Weights of a small contrastive image-text model: 31.6M parameters, 9.3 epochs.
Rows from block 9 of the image encoder of a small contrastive image-text model, named by matrix and row number. Rows with one number within an expert belong to one neuron, the router's apart. Each number is 500 + 40 x the weight over its row's rms, rounded and kept within 0 to 999. All counts start at 0. Numbers have three digits each.
Before each expert's rows are labels from the 100 images, of 14976, where the router gives the expert most weight on average: "responds to" is what is common among them. Only what is clearly more common there than usual is listed. The data: seven-segment displays showing three digits.
# router: slot weights (encoder.blocks.9.mlp.router.weight, 32x384, trained with AdamW), inputs 192-239
# up: expert up (encoder.blocks.9.mlp.up, 16x192x384), inputs 192-239
# down: expert down (encoder.blocks.9.mlp.down, 16x384x192, transposed), outputs 192-239

# expert 0
responds to: the digit 1; third digit: 1; second digit: 1
router.0:442436491441482483543454522500554559465483456452470440447453593479466469503495580474428512474535542526426491487569465495532487508503458514532480
router.1:494498446483491490504515466458448518471430487522528484447518513490545495510425517446468537414485524528507553462493467493530456474508510530488501
up.0:449600507494482515493492546457528521565498504511524539474527478501478437494617419508556580488478594484544408478486532438465550469566480491397464
down.0:530522478484506332419490523519419501513499519464471430506542488507472527458508568483459493503514414485468487447571499479445492587442479480467480
up.1:543446429555537457455491439494524571509482526547500442478457524525464470442519491543514443435511504486439473486470514497488509476457535502514464
down.1:518575484520484519574471561534537477550477436479413509491518493486506448535557402472496463500508592487521482507502452502538510520475459565512530
up.2:535441488517551549510533523538512475518441508474467569482528530535457443552523446434431526518531516504426543546499498388413499392470533446468512
down.2:448513485531520469509529445517478486527517471533511481493547463496530530480523525471447446461533581538510539520492522442462501480533512486417523
up.3:518506481459477527476574431505434484502483459560542516522518453442471501518554553536509452486583453494518508516486529511582520501458480502403489
down.3:454557490510422442476487507579483465503507509427474533544562542512425437467528445524513494495530551483527508518538487468511474530557589505499501
up.4:551554506471548508475459530458515474532437496468518462523473493437450515486537519574503525515442464499490577417493456508506457582520487515508457
down.4:475562470452468480484473451468514470508421550413521452546503459539498488498551519517496541503519475537555512531485469482485521421556547490430531

# expert 10
responds to: the digit 1; second digit: 1; the digit 5; first digit: 5
router.20:437505568479462541657519436541485501537485472456473502500498476462456538470543525475504467508470514437544480566513566529525471350477458483450486
router.21:563520389562497487503532457436455456521441504515523541509538458538539546486436552485506512417448506512466539488492466495517477469481542513523509
up.0:483575543429489444439484566512508513492542554545433558496477540488459492509473465463494541525473457571588461508505499538502451313432502520510492
down.0:533436452563510521580518489481487518553486534453506484503503498469525432562511552481559555473479523511595452435509474462506488470460520491528468
up.1:546491525514517521477541507479508524471524520520526609595485516456516459497500453461558490460525509530596498462411428487542506551460531446528488
down.1:469541530497491455426462465506498431491522491430472472467503482462560549480522522464474475525495492493513482507526480497502554548509487534458483
up.2:521540436522445442447535447575518549570533530474528500473524544496562490482513529467488507489605589490548584535542445518476516485549456500498487
down.2:504432474512448594591493545488436468500453557515499523503472449454555549518499518594574473509477492470450460442480501490523465540425505543502449
up.3:487536424452543590567525438516502487545545502459508493560555527537480448486541509520483479542470436473510410525511565488514541512671513463465483
down.3:455563498496472392426522506448485462515542498552493495568519487510463439502513555507481497535527496440493504552510534536536484441352500531486490
up.4:498480509525489553543510496532531520499487545507468532473512520468508525469442634554558552471532441511526497516507488426496561646539485482387536
down.4:520510529476478428555507490456480507463536501531539508476536446516454506474561429517515478496477440529511429518463487532513543447320578485529497

# expert 15
responds to: the digit 3; second digit: 3; the digit 1; first digit: 1
router.30:525529529519431460493479520562530514462470486517482597504551537451443575474498530500550551510526442486497552505515546584517460517533470499528507
router.31:515490472576466486481545507485450499472435498578516564499555546479477575516492518493527517471496508536514545500550532553545457499513602490536540
up.0:423542501449503475587437452516497523472448531458470483466514443473535529496558476542466489505461509478430487518475466464560490459441469493441453
down.0:469633498492505502513531517571518453516510489452466572481529479533507497466498491512518499505414543525479491482540466454496523653498497507434520
up.1:519415536541549491504509528430494552506550522554521465547518488473533519520456547523503508456437522499551463467460431554474489459481469522556517
down.1:464468496550498579448578470451488439523482476512501568518534464448536504476566565488494537479485523558570446576472512499528534460413542540589482
up.2:564591474564567527499464513466501572483503470437507574504498528511503464519470489525572448533536515500459483558515511518489407420503433504462535
down.2:500495442515480497466463562499495592479505482484495432484515445500554454546524403540529540565420507538444495528496455514518490563633519466476521
up.3:512555515461498612468547430523444429456527485597515559494527478533519526473531515515539527517458564476542450567502527464530500505516517515449595
down.3:523544593524468523501480538509515467476541419481433509513455518474488447438519557510467485504438406507524525507459513512511439551556436546454478
up.4:520435504516493536455533560480486499521500449456536397507519486463586513494537432481449563454519512476475428413513501504493479424479522543483552
down.4:489573515487478455492543461486508520519549525517522559477502483547487501489509523548490450485465514469623511446513480453404513478558543536411451

# expert 12
responds to: the digit 8; first digit: 8; the digit 1; first digit: 6
router.24:419518462476442637437514455441534490416480467474456504426466548505456530445564531438539502525476503444516477460476509491516497422567429439506488
router.25:526506493459481451430494518455483523459419463493512499433508474463451514439484479496474499521499519429474500456486483447553465573513472516498485
up.0:451487487516432504504460482519530444506404506567505554475512464475496477491453463519504564528472536589463531465504524426518519464490513452434502
down.0:541450520458464528528508541513532506566504528457563531468482525457501563543525518466518494454599422499494489479509466513469545496466484520493565
up.1:522398456472522456477478509552504475539476466503527568516519464469513566512489453583469489457486594460515492542472486579516470524495525487448467
down.1:453254458564450522423540457486552515546525483521527461510441517538497519505499574557505457545495465457525490513457545613488517449510556504572561
up.2:502499426561456453428489513517528478569572496534436446481483495553503477463464502512469461467433459461482532499529486554506499344520506499556495
down.2:492447503474532577553501498464489485548503451549555517525484425520500516479498471490511478495500468476522509475535520487469503681589435488461429
up.3:461416512473493498494511506452535505536485517504508507523525497453490553480473478500546487571503464446609507513556513486501479474448486554460507
down.3:498369493495544524540467530516431484525487510498511470426521495482545471450547485518523501504558546477564502484480513580460522557533434468468511
up.4:548506507543507473518538546477556561541478470486519592478467438494577495519442470457506509467492382481414533533540529586530578508392516496534506
down.4:479610530512490493398570566480488520512520509449486483529512550497521497475586527522462495482520487510501476524508504553512490362507506490396561